Rows from block 5 of a small class-conditioned image diffusion model, named by matrix and row number. Rows with one number within an expert belong to one neuron, the router's apart. Each number is 128 + 32 x the weight over its row's rms, rounded and kept within 0 to 255. All counts start at 0. Numbers have three digits each. After the name is the row's rms in percent of the matrix's.
After each expert's rows are labels from the 100 images, of 14976 (inputs lightly noised), where the router gives the expert most weight on average: "peak on" is the class under the peak. Only what is clearly more common there than usual is listed. The data: cartoon faces.
# router: router (model.blocks.5.mlp.router.weight, 64x192), inputs 72-95
# gate: expert gate (model.blocks.5.mlp.gate, 64x192x192), inputs 72-95
# up: expert up (model.blocks.5.mlp.up, 64x192x192), inputs 72-95
# down: expert down (model.blocks.5.mlp.down, 64x192x192, transposed), outputs 72-95

# expert 43
router.43 109:104118096056087059125099141117148157156184143149115080077189136078111108
gate.0 082:121145160165130140148126121126163121089117158172155125088112142095194094
up.0 099:126097167112185173136126125203115106131137116106166105163139180118227125
down.0 099:130107160108188122129164154120156137160190101062163126124138109117095093
gate.1 071:146044159140079137097083170123131116106093139139074134129111141142138131
up.1 120:150169165168101132115161110119138133155109113143142136117049171130051135
down.1 090:081107169140078152113114151171148118140067122099101132085056137164108101
gate.2 072:119127127146162204174070116151130137098137121136142128119119137168132161
up.2 085:112116106140154202124098099112101117125126111086100155127141111078142143
down.2 087:125132162189116149080080109111157142103057063155116155165096166108080088
gate.3 084:081111162126123151148098090159139074171143096139166090144197162107135107
up.3 086:141040095146077178091094141157087100123076128124083141142110129171115125
down.3 081:122159201057125105143190119138153144128172168182180089149193164141127140
gate.4 069:143155177208173185149089146169102155176167140111191126063117106086149087
up.4 133:162141102157120118145167129124104114120095090136168163161073090179146170
down.4 088:136175125124175120143082050148111128113148131138190149101167109104198079
gate.5 076:136065172120044123134124152067125135166135118098102128068164074047127112
up.5 096:146061208104103103060150121090122112167152146128070143109140094077108098
down.5 088:158177098098106142175174093119127185180079107186153136125164131101126084
gate.6 092:126142085138086142118142102097158110164160119065124145096146094099183138
up.6 100:125093198108156066130110126119122133162112120122154116169141189175123069
down.6 153:134125194126115137132131130124168128160180133031150117143113139148131112
gate.7 068:151133162167139128091132115189065109158156111034116155093161148137138120
up.7 095:153136161127110088107112144141112131078153154128183120139152163102156152
down.7 103:082136161186163139167172179062162163136172105069095134122090172155096121
peak on: backdrop

# expert 60
router.60 091:136099096101181156140135157190139124115200106111141101072135089070100136
gate.0 104:164158183134120103129093108120119130145165139192138201109149135086190110
up.0 099:157114177168149160117138145155137160063139126132148138137171157134185146
down.0 098:104081104139187136113152134070142138146160124122136126130117082115138068
gate.1 101:179082086177141156081126092112081168088075126125147079154091129159104109
up.1 098:101110099193179163064079118145146148134070122151106099199143164111158162
down.1 103:162171187095183065080134137129153146151109122200108107126132094100098109
gate.2 088:107117100128149156151159150138071103176103103120181170174120178156189119
up.2 090:098097139130117146121125053129139156157110167087141060140117184103170106
down.2 087:072205109148107147111169138150116159164136092123050126103118071129141090
gate.3 104:097175128106109157112109146152125119139098135099150175132191192156145156
up.3 098:077124115174109102131125160112159152125133190128091148106149130141144120
down.3 095:132162070105145143111117120133102123159115045101096146139123142141126126
gate.4 101:094153132136101139134093097152142136164088129118081103142158131158128148
up.4 101:107091106178140146108054107152069134076162200124074116119157118141101114
down.4 100:167120123141114141078121153116073080109127103075133113146084155142134107
gate.5 104:127145091175152122133169125095119143244159116154161115136154138117140120
up.5 105:031065074135096129163143111140103160108122154128134037184205158150071128
down.5 109:105151111100105104133156078168146119194151070105174099087123140107117123
gate.6 115:149083095154157164086119106164080103060100120144092102146132124131115168
up.6 102:108102101151121123093162071128173132109061106139143104130219170153090177
down.6 104:167152089111087089088171148100101145107125121225132186093096127136118116
gate.7 102:131090150144184133153160129167111153146162122144106127097174142056116084
up.7 102:143106160148145148141100175154118133142141148123170098124151074129143089
down.7 106:160119101161071095099095145125118124172124118102101153109150119087135158
peak on: skin

# expert 33
router.33 078:142145152141116178114148078092140068065182176145104055104124099137149090
gate.0 117:181130127094128127152161134136119084116177135152097160070104083144069160
up.0 105:095106160103170136120123089097086139109127149156117206125165169163129109
down.0 109:166173159109106158137100142078152143105135149136137159137082154117093095
gate.1 097:139100104088046132101113119078158128092171168100085102101102096111151115
up.1 094:130087180119106152120135113142111114103128164166132108156159075130131139
down.1 102:110138135118132144099075091181127124135103096153108180083118165160105123
gate.2 099:145111146119049155122075145123150108122073119153126131168076111105140161
up.2 101:103105118119107165159104116130148146067130142079121097156088145140091131
down.2 096:109120089119140133100145126124132118194112115099108102159124125167059190
gate.3 096:071140151145213121114138104094106123080082186051080131182132176105114175
up.3 096:125139153161135130111133138160095076114107137160182120142097086096153208
down.3 095:140159116077158151117159108083147172154146135138127119125148131159089104
gate.4 095:115100105114066136075047139115112232118109069137149131190148169199127090
up.4 101:169174168146162135166158122175097088147108140107111128085073085075175122
down.4 087:159090147100147101108097129111165144114155097146183127080127115115133111
gate.5 099:160135118137090096111170088170124077083115200127081143076079119074167101
up.5 105:093164138172131155132124150124090110161110075170169139180135179153155138
down.5 091:137181127112105124210161116124205140125195130167118096163104099130103192
gate.6 099:119144174177086156206135172160114131118124173133121165108125091064156132
up.6 102:081205188125131200138078128118121077094111200075100166141138112089139132
down.6 138:145160138161144088111087098181090076071086122176124194124140089155119140
gate.7 099:135133144085138094161146116137124108099143141123131115142120104155080091
up.7 103:097186145084132121126157131064135155087160164094080120152107072145102112
down.7 102:113092089194087107133183116140101059160102116160140121149096133098137119
peak on: skin

# expert 44
router.44 091:172115107102078063089128146091170169158125131152151163133178102159117148
gate.0 113:115082133100177173177104144159149130104117089089141121125111127109119159
up.0 135:231150108144130083135110103054085117141148146176152140093089129197095089
down.0 117:109164097143130142209136092108151210103157136106141101116106085097180142
gate.1 125:180077091100077159149125179218147105191107150142111157127100095140142142
up.1 101:139162130130101112129138062086084161147142108145134177070099111100096137
down.1 108:146127164101157180104168122164125103132130131160147152149146152139117148
gate.2 114:142125129115112165099149121157161124158129138129128109208158073139148091
up.2 104:094097112149174178130126109114144105120113081103137131168162143165127124
down.2 108:129116111078152154150141108119189106159179182115160082181140060184089148
gate.3 092:113189120132079130135169119119089130134141108104099110067050122071096169
up.3 093:095081126135078104148079144089149116091108151152147147106137092094079155
down.3 095:155140132117087155159101168143117078110104157159093121038103159058126221
gate.4 094:141099075123125096082033125081187166064119157125059109117156117185135099
up.4 092:153197060180123146126143131117111100184159112167170128188083119096199110
down.4 094:148114174109152081145170091135138130139194099139073083095173135158108188
gate.5 092:129147124167130083141086118098089111104132164168154137153097155159145139
up.5 098:072114113159150083124116120081170135118138115173142128143155160119183131
down.5 095:128132142073161124160105086064138101102160122147102129160108133077149118
gate.6 094:117187103197127126151123072126086117107138098123110189065153131130115116
up.6 107:133165185163085148129061137139088109149104153152098163142101131147110080
down.6 104:130146134126168164129152139183098114133142193078133117110135160120162142
gate.7 096:184136078128197136168119147143116167108154141107097100109138168157141094
up.7 104:162180076161099151122188150142141107135145197158128145125100056143115124
down.7 102:149116116162175133184150103129180143150147108110149097141163061151096098
peak on: clothes

# expert 23
router.23 102:122137105109097087161123133092117169142193132197100087098158132088157127
gate.0 107:170093175134068097137140137169156135118137147108151124095150154097150163
up.0 094:162079187134107127120108119163180115140097144079117133145094118135127124
down.0 093:076109095116135166097145115104149142133109118172126080152104084102133080
gate.1 096:090185145161073102133166107052090098060123145142139115096098186150121139
up.1 105:106128129249141162128078136078090083071105135188139152142168117145177127
down.1 101:092074093183100145079098141202116078112065161109126133097103108131109147
gate.2 083:085136180142094091136111153083206195151164089092112138128125141128197087
up.2 095:148164142099202213131170147128100108149157088129148194076118100092124172
down.2 097:086147125161091113153071138117141176103089077093143097095176146184136093
gate.3 094:110125118132165112156127115112137102088131170163190140154147084115143110
up.3 111:071110142129128145131099093133057087093139137181150122096210142076118126
down.3 101:109115154174039179117155137162130105116112100083103116099092117110115115
gate.4 103:079109147168091129115120121136112105107122122123118087130170179154184102
up.4 099:127174087107080140101135144142148089145174123130124116120088148162133183
down.4 109:121118123124152112119169059155125125148152078129123144168112087106162050
gate.5 114:116125079131098130152144101116151100131144071111206156094186177161068156
up.5 098:163150120104134152136170100126126097123075152080173097154126157165128074
down.5 101:134229127162136144151128119105082101114093153173146142106155184140123107
gate.6 091:078096237143124111110091135087151082161100124108137150162144101125139137
up.6 099:190125082081179146128138101138097144179095158115049163123108126061085136
down.6 091:064119152185099142150138177110158099113137153118152087150133151217109163
gate.7 093:144080117108125082110160145162127172114092076165149125123136106162105167
up.7 103:142105034161095165155135107178084152088062129179099161064134090074153119
down.7 106:159136072139138085139120125147081120097069108199074163059152156128148099
peak on: backdrop

# expert 24
router.24 088:111163140134148143131147096125134108069160156074129168139105171188114107
gate.0 090:140096144147176095143159115133130167069118144143145160118102154118104153
up.0 093:121054188138165113117146079121106153099181197135078107177093154091179142
down.0 088:113203156131146099140107122141076114127088125160115179107128170098106136
gate.1 087:098144115181075133160119164091119186122102101120095116155128136098087140
up.1 100:121200156190121100131138141160146129102187094099162098117136110158151120
down.1 105:121170123121132100149131120136123139056148076158178162071126114148143095
gate.2 087:139129092152093102129138129099148095121107116078143118134097108107154130
up.2 091:110114177121083170119182169163129166148191081138082138110145095109155160
down.2 088:113137178175111107118088128096184120112149144165154134189163087178141137
gate.3 103:107056114130145183179091093089107123199121158151169107095120147102107059
up.3 112:108107075088135162162109110084119142156090128130156083119127150117086111
down.3 104:131114092123164134117073101128099183143129137118147064191069093112160175
gate.4 108:173071119110114172154131065165106196155088106132130075124086085114116122
up.4 105:159134126179126165085122091140114138125139111114115122152093154165082069
down.4 097:153153114096123111160139131129085171163160122181161141150078155117171107
gate.5 099:074106105135167113110172109131125111190128120103103155123150167194179164
up.5 099:190119126087152130079119126058107185058130121200108128089125118073138141
down.5 096:147137093114123137179101117168140084110110101123101089116163167106074159
gate.6 096:079114063154173166132102107122109114125140108104165131052173135035152112
up.6 094:179131161129095092125111141124138146138142114140156171183140113164076232
down.6 095:158106088125162124070126108170064120171117175121114106151137180084134093
gate.7 104:117106113107140152089172129130112166140113085112155137112115126088142138
up.7 110:109203151141140147116131128104114136125117127102188094072140087124141101
down.7 107:157129190137119120146095157095139125107089165184189143183127132100116121
peak on: clothes

# expert 7
router.7 086:120115115087158161150148169152181069102110159126073198177099151120126156
gate.0 096:128181065145126126175157170138154144120145147163125117126132138086073112
up.0 110:166124141133153104133153122133080133095142132138133152117137138149094116
down.0 098:125173118175187149055132100154144107124122089114141089160104140099158074
gate.1 089:151204096172170174150127132129186155146137104132131133136173137117181129
up.1 089:110085136152138132086202134077066119108192132145151087128126153101100091
down.1 085:124157162059190137101168111106181133113186126122158112106140151123065150
gate.2 113:168129100098180159163173078116160169136124141173122158076161109117121099
up.2 114:171149126077138134159139068132134148089146142131121138125168166141114076
down.2 099:178154121137099093095144117124127162166133188107133104140084121114158079
gate.3 104:124101170136019130143106115118157129163126122119141111162095146111120175
up.3 091:063147178119148148148134138102172139094112223128146111091137106110110121
down.3 095:121151083128108159155171188111154126143140129085118130118101137142150154
gate.4 110:074135107148129158132085172130088106149123080102162152150108111176170123
up.4 097:182070145086104106141128138137154156129131161141115115112142131097065106
down.4 095:120137181127068095111105142104125121070123140076134187097179147113129072
gate.5 095:129145148128140066146103070126110097150085155104153160115127110126127141
up.5 089:134111143121143154132144139164119085110149150163147114168162068142075086
down.5 093:136135105161144136144089145039086196108055119122111147175114106124145167
gate.6 095:128119137147104116144192097116114107132157134063116136122109151150139089
up.6 091:134139118104133165090184114122145108140142167155089133103103095210153171
down.6 088:081153101112086099142179163122082103145097072125101075097060144153156150
gate.7 090:092129188163113144193146175097167162092110116147152178116178138106127123
up.7 090:118061136134112172130066153132083160100080103107103161126170171154121149
down.7 091:136077142209118117143044124143132127137092104101154101105147160090153120
peak on: hair

# expert 15
router.15 102:130154103169140144198179156145094139112086168115153174132090146113110140
gate.0 098:131091085152171109086163117088148124170108086122146167123143112099147183
up.0 092:157102101167127125124138172132126104156078152102149185118151104120126180
down.0 087:110075135105131131082082118116124100155115119089120153162127116139164145
gate.1 102:123104148110121146089155138186108125083110146129102092181154164148087211
up.1 114:103131091185202149152164161160105123157115141155094113168126147108155129
down.1 104:109149108098145106119173153112153149146163141170149115107114068159111174
gate.2 096:141163134173105092162152130113164094127111114118133078194157184108093108
up.2 097:111120105142114154146110140145097101142114169094165069171107181157097120
down.2 100:169128126146138176164138135134172089118108110119116124163125193087089101
gate.3 095:104172140116158172148070108124112204131135127128104132150082164145188082
up.3 079:079131126157130095116081080136126208113157115169113110099163125181175157
down.3 097:127123114173124101143097146131109125103155110091119067082128112171174127
gate.4 097:106089110134161114090148167154128121129078109094160169173150096136117163
up.4 131:124103113103105084124167104080188166165164127162069108116156096111154128
down.4 103:152180128148086104174136122160153146097155144145118084081113154159115062
gate.5 108:092108090177177163168175231158131104188107173107193185132098136135142182
up.5 102:156145178115100066102140060141126139104183117151088089118131088106106103
down.5 095:146161125077143104147162121098177187139166141198113114071121090146114162
gate.6 095:158076119133098160078128141103101105149079124103088150145166191114146129
up.6 097:115153136164150091177137105124121128124202137154163065125121065100087091
down.6 095:136183163188082140196101113132115142141135174134133075111139082130156195
gate.7 114:088189057160139120179155098148114105113114136099140124174111158140140133
up.7 104:170059149107155130080114155165131127096120108133116114129116093111079152
down.7 106:118130149091142089158187134130164163133164114205143117125130045162099111
peak on: hair

# expert 54
router.54 125:147209121096114081131117147072148169153177116174097099146165120142144166
gate.0 085:133150159199129110103088191128159162174124093099143159183112140148118102
up.0 098:133104083128128165103173105147131081141138142109113161063182118101126117
down.0 103:189160099122172160116107118123070082108168148110117176175106141181109119
gate.1 094:164148147110137152098169143154156177113087131114154168136145162109145089
up.1 097:145129126142105144135131126106171123088099155110135123181179141134157172
down.1 101:093074155122070147077138147159126175134133197174170100181158146075122110
gate.2 124:150089058087136179146188079134112109160129101110153185120118157095134155
up.2 106:167089144141202139139095076157131099160107088074159166173188146114125136
down.2 100:124084134116156093052155135110136140065073170184168094142143137095125107
gate.3 106:131091095102059139135133087143110114088160108139180126126194100117064152
up.3 095:124082085059081142101159111180112186113154125112058101144160133086076179
down.3 114:115141074152134139110100126117139105204081109068124168143098170055134164
gate.4 082:147131073129196070113153190088161127141139105154216100138207126169121141
up.4 090:105164141075149155139139168195146190133111138095121104175067128119129104
down.4 093:118139155118080173145122112089114147062138165079158076141185142144169173
gate.5 104:143138195106182049156123107131139182131138131152074108139143148129127121
up.5 121:097110193089199119110103097118126155172116124146081104188151098109124113
down.5 157:119129061123119174128080118149151123154071101062136111118093146115145117
gate.6 145:130155136166165125171165135186087098128143112135121145127124176149173160
up.6 108:161176105168089090121147131087100077148141127147127127063123115148138106
down.6 106:138150113124090101066089150129113086115146121106152142179077171132158227
gate.7 099:157152115213120214093122164130082102171118101084108153147118141071195142
up.7 097:175145150081105098096146145093206116126159139143125064073091101068064065
down.7 129:221171073142144120168199141146115140138089100136123140107128103112121216
peak on: backdrop

# expert 14
router.14 073:125157098181157102170159103178146100116147143131097159137102105138104121
gate.0 093:120092078111137110116082117115080114157173158190123123127082176162064126
up.0 101:145154169121122164094106130121130121114097125136184180083154145092133143
down.0 098:165113129157092162168100126142185101086131102156122149094111102130107103
gate.1 098:096116098182170124062092132112073116178182141112097154090158141112141159
up.1 096:097141116182097101121084122148101098142158104106178155153127204177179113
down.1 094:164137138130137131127164138105087082115140094087173166125167161110102154
gate.2 103:174165155178114154124178172174108066059124112096131091095147155147111098
up.2 108:076080150109203142145139150122110155181084110096107143119079118067100129
down.2 108:118111109123176103129108133048111149145062110124098063183108065109149155
gate.3 094:111088100110116153174086149150124141106106092150153110110155159120083121
up.3 105:090084177161130141102120130108136191142120132153083099137108094127184229
down.3 105:105151104149103164088148117123133127201117111113112157178068128168145141
gate.4 089:045148109140114103126099065114118160126126149171093126148110161159111195
up.4 095:104107127092079143134120149145092130127094159095092137159077143111140099
down.4 094:104113189071058118171148145104140190167139124092119162108066160115080125
gate.5 101:177042134102175085119146127150086155156126109144107140199152149145142083
up.5 107:146034112089170074138102101103105127166129100128089126172164152129156125
down.5 107:096081152121140113150168158136157198149097138109117090127098108108103135
gate.6 107:151107087122155126096100139165057118117082151130096151142178148158165111
up.6 101:109168091117169155156124101095114090152158064070193130099094109084072164
down.6 104:101105150133142100143152155200130176083116197121127137154164146158106137
gate.7 095:164106125089119110104135138135126123190124096135114155134098080133148133
up.7 118:123102144140110109164120107084109157097168183091126074148127124092130099
down.7 122:157177104124169149138131183140121107115119068105088112138088139124137095
peak on: hair

# expert 51
router.51 079:111053127081084144081083109108140148081096156054176106145101190128104100
gate.0 089:115136179132078108131082128108152149130127140122093138172098115168143086
up.0 097:131154100143115161123143156107155143135130096148130128115147159180122163
down.0 090:134107159101150119043125127114143091113126139170083078103077080067109100
gate.1 105:109107118132144141190125123098124112154107145155105144121118056122062166
up.1 102:141107164113166163106134118085128115145124097143139183079116118058095136
down.1 098:082110133180141117181142121105101155131185139092150067175113145208210170
gate.2 096:139132146193117165173106127084133149125146112110162145144139162084141126
up.2 093:169194120090116122105134100129129077125116114146080137094172095190146152
down.2 092:183121125144091129138140128156126129170156120070154125112107142114112153
gate.3 102:126106087166171144174139170163140101157150097189123090154140114170153180
up.3 113:154125124110089164147158141177145138120091034140153128153150116145124177
down.3 115:119070108198097152142122084166134110148117117128112096110151124121133142
gate.4 089:152087084157121121129160169135120144100113095109124110054144109133126072
up.4 090:140144108130098147155149192126170137124136089118102165105157138113181080
down.4 092:190166116119135064134172135120145157112129092149152102105136111125156194
gate.5 094:082133142125157088126077102116073127160110164158075143075141123103156147
up.5 103:065100149128150171121164162152111131092107109110078136098098161063185111
down.5 105:123152156042170091112165129120084143132093185145156163136193162083125113
gate.6 099:048132151144190164190092120172114120164153159129146130143131155077155145
up.6 099:138141145126123130110155159152148125111119092115102107158138121098074086
down.6 098:089085108118157113108179137124149174121123139101181099100147179083138076
gate.7 105:106170187125113109133130106115159123153142133134161146145148100118132113
up.7 102:176082124123068128167121132139128138134129155119158134113153077097117111
down.7 095:166143152049171123141150117135141105114091123158108129087187178110114123
peak on: hair

# expert 11
router.11 125:114176093123087079113104130098162170135176114165113107120169118137109152
gate.0 098:083078091172112157137154097094078078200148119149131153166167137184157146
up.0 081:178098096165135098082122107084068138137185202114085151193138142160150133
down.0 094:135115179076172084054175112062109153125137117079129139169127180073094061
gate.1 090:060173151152127165134090143153106152141149143131155152143170139153175121
up.1 095:180111146128104072071173117116178129096170108122129114123133124132175188
down.1 088:190180117115082172158114171154110119184099108115120148103137182155102144
gate.2 102:073188059160043201128105149199143117158091063116163148120181136162141159
up.2 104:128084173096138101116153114077106157123173167133067128093090123118124113
down.2 087:117089159088103143121124146173134155105099198121149108131141075152116118
gate.3 094:174064182149174122107147078160163158077103120126151081137115055145052127
up.3 109:120145056105067118132123181109097131164126178106095127132109149124174137
down.3 090:138131161150093089122159083179157152060163145197161100107158062175136081
gate.4 105:200145115205116158144136135111087157137088129116105115119113221186141132
up.4 099:117184110125102128118163133073102139143122139102050143165135149150127113
down.4 097:058145141126151157139104126071098160105098075118150139173085160151132076
gate.5 095:113158104117068077157098128149108101114161145120153134098138101126151112
up.5 093:118135072144081140112063154127074064132136109139155118095112126106108189
down.5 086:125133070130105119158187105110160138099143183200201059096115134117141138
gate.6 097:137101093089100173136155147120142157172161114077142123123132099156159111
up.6 095:163141113111133234163128138159148136156089158160148134153119116186177149
down.6 105:102130147165070155145144155163116131115077019138108118167091150074122141
gate.7 153:174102144118104118166198101123130177157105109116088114121123110079137210
up.7 094:093157156121175168098124172173160133187117111171148161152177092141141109
down.7 098:123097168161122104114143126125089115082109139127135123127144115125144134
peak on: backdrop

# expert 12
router.12 089:164138140141128129123162159143153138048129096143143155138135082121103171
gate.0 105:167165084141096143129107142100090114149149168157092133121134144129174192
up.0 108:087120084142176132169196073119079166162163081150076158168133090189104122
down.0 104:145158145118101127090159122140089141152142131058083170143130159170046140
gate.1 086:102143089131142082117142133099101138127168142166120135126138153169154103
up.1 088:156158093141087120114105158075150107123125178102174078144131138155114098
down.1 078:081137136137101119170133146181139114083039146128109151130130096097089045
gate.2 085:132152129094064121125095190129153144094077157135120114117157130162119134
up.2 101:150193115178158064185072122131078071154172142080093098123191091079145135
down.2 094:122090156142155114116101138115115109101105153118207164135147096146135139
gate.3 091:092219113190131122128127056146125075128128165129073134167159173121145063
up.3 099:155160065149121150114075059150149103107099132111154124084180153108136125
down.3 091:154169140159147139115107136151212155107207099088148114153067107135149147
gate.4 102:135139099148116087111090132119092123131094143189127131167173160145191154
up.4 100:115102103136155158133188070134191149153139145047087094096120073091104112
down.4 099:137143139193139113156107125116123150008116095125127143118115092137097145
gate.5 105:058118104151127167189161174197164180122100115114154118091156142058141121
up.5 101:200195134083126104102089148048081100123144129152089123096162116130083094
down.5 097:111121069129135169120095099130067097096096147130129073209104099083169102
gate.6 091:125126123130206184170173125138140079167096105129169168104130106062113106
up.6 093:078087159110159098136130124139127144139163097137133146103124066107134203
down.6 094:060106176124106117160134146161166132171108169114095122067140133142123116
gate.7 123:080144061138134154143105156105133122122112088174124120112176103156127171
up.7 128:181082178122157128144186129171108110149144153107126114110059138096121093
down.7 119:142165141140148065115080142147108111115076119120104131096106115109111133
peak on: skin

# expert 41
router.41 091:155101074126140155136151148106159177129220123139081123123191123098084099
gate.0 105:129105184169161112144174120172078112158104160126087121108092177111082106
up.0 099:086187080127144131138077153113137113163155079136166170121118095086125170
down.0 097:102101068143116157113052140198115144131158158071123109148118071107200150
gate.1 098:097097143094086084102151156163155087114161092113160109121108170149149186
up.1 099:135111104048102078114145188100169119144138124152146113139117132170176163
down.1 102:062133133100092145167141131112142146176098100135133155118136128167113136
gate.2 095:149085138129143133138174118118136175157147136140118133168131110110101109
up.2 093:113077104177168156151197109148118143123111114088079120156101108183180123
down.2 094:153157186150129080159050075138155146147138126132106152045098123178171100
gate.3 102:123068063139132180116139126148187130101098117154103130175110094098134107
up.3 097:143137150158101181124138119130081131139189097177074132075150087074129058
down.3 098:145167118133152132124085149121150140166103155163126097161089130083157202
gate.4 116:149143122126148113095220122193130097160105106111126092116116147155153149
up.4 120:128188120075118085141102140124132136099129072109150152129113077169081138
down.4 113:150142125171140101112122123091177122133101193140079110154115111119177139
gate.5 094:098022146115074125111109147104152122112048096132072123220145096115138089
up.5 105:176173120131118168141206140139111097148130084172113153086133116137156162
down.5 092:118067133156109127096119162171144130072086088132095151160120111171083167
gate.6 094:138112104103113151131106072105129111096206179153056172071139097084193086
up.6 095:122137180192103125108122155115066149192122148123138163234086160124114082
down.6 090:225130132126150153133123156146215127083135140138102090099123112098123145
gate.7 101:120099176106183150179154085152151039128161161081129180103105136083136151
up.7 097:077065099145176125129137137158094173146129091159177118184132141227129115
down.7 102:135135147165112146110124140196150131127175139100111071078140123174133149
peak on: backdrop

# expert 4
router.4 091:182178157126162097094114148138125097060120094167082190129126085163166154
gate.0 101:192069153099191122097130073163080130134156123147135118155121132149196114
up.0 098:170195132139150067093118151157154103134113105117171154145165126204157163
down.0 095:111079120112126111121106125112114138137116116149169114114139110123178135
gate.1 100:156127093162080124099109137085113132104102180105129114157119174092093107
up.1 105:108122184106143118212137118110118134118191099118119145091109139113133151
down.1 112:129115155203095113176107124171133138070111148144148169130130078165153098
gate.2 095:088172136126105105093118141127129155059093144119071148093190144138134122
up.2 096:143155118161166158098135180108112108114159139082088142150011145111072102
down.2 095:108127114103131103092165089134136159145134130167166111144131136109157119
gate.3 108:093074142138114052118103171145110103097162128155140179149068154145089139
up.3 102:122146172116097136108126114134119114071107189101200107152100129147123076
down.3 107:111122126133122107105115171086147129180125081134129147151144184102154127
gate.4 104:111114065157115084107167128114119111124117151021122169175128178125110100
up.4 096:119049114112099114133157122138163111149165163104156103054159096091138084
down.4 102:051139135130189092128155134108086166134127158119104138146141109075141128
gate.5 096:191111154179173108154158100165142158126112107124171124100154140103110132
up.5 099:132110104146155123134129161126076078118155175128162155187151157159143121
down.5 095:140107168164111161191175088182086161162119091148150176102187149134113090
gate.6 121:144062105166109134174123126165075146120175124163130104149132121119096183
up.6 124:130097104139135161133089173188091097110109112090165164129142147153119123
down.6 105:072152131179123136136131122170086164127090078138130141067159166138169158
gate.7 094:128110047120067105119107116097142106192170192190114113196144130122121103
up.7 093:125154162104151122129204129145132112113149134087177134092121132126067151
down.7 095:110106079086085141128115115124154150123140108185155111132185082121105116
peak on: skin; eye

# expert 52
router.52 134:111138090103103081150127121086155178134184121201129098125165133076121121
gate.0 077:106073145166117114133126137159122171138092143095121087133132136164190096
up.0 097:115152183131084176115152151126188158103133151071166123134160146212098144
down.0 078:099101108103064113168128133105162149145116172140106118110124091139143138
gate.1 087:121120156123139128119186108156135114175150114090168142140161159118126117
up.1 107:088175081111123110161118109124151132119148120110154156061049126109097180
down.1 103:077128113121167141186099179075134134093106125148108100127109152128133132
gate.2 086:159126118147093143127078040105132105066143099141136098148153180120066129
up.2 092:147082092074108166089116118141124091126074113143159130175109107119108167
down.2 094:144149154138161119085128140175134128149115097122118133176100176135145094
gate.3 077:133116135159114173093137103175098125102093126084107164137073168162109086
up.3 088:130145137171084183088126119022135108114178123109163082150119177182115084
down.3 080:071129103173185093108113154138111127129181132111130113145178097146130124
gate.4 088:157121066088089132155119194147131119111117111198141112057079114179108162
up.4 086:118162094168151108158104131135044140132086178155084168080120102068109131
down.4 084:121178130178139135130130173207170132100159149140104129062094121142109137
gate.5 077:096107170180163137083116117134148131096102160113141153202125121042174127
up.5 110:142095108140115142177135120126149085149149088170082112119139087087103093
down.5 114:077152116126059168100162204139149160145137166122142116131109109157101178
gate.6 106:129085165127106096128141147046136117153208105141131157105111107114178169
up.6 087:148172071128130087127097127129094148104108138137138105110176125194079151
down.6 106:123107113127138083132145127080109133136197185112130064094139117098103152
gate.7 074:128150135136107122158144099189099105135114117117139114127106142075120155
up.7 110:137136141108173088105138146138135125110100101092196109102180137110148120
down.7 102:130173158093119098111103080134144167125138131146127136123094127146145115
peak on: backdrop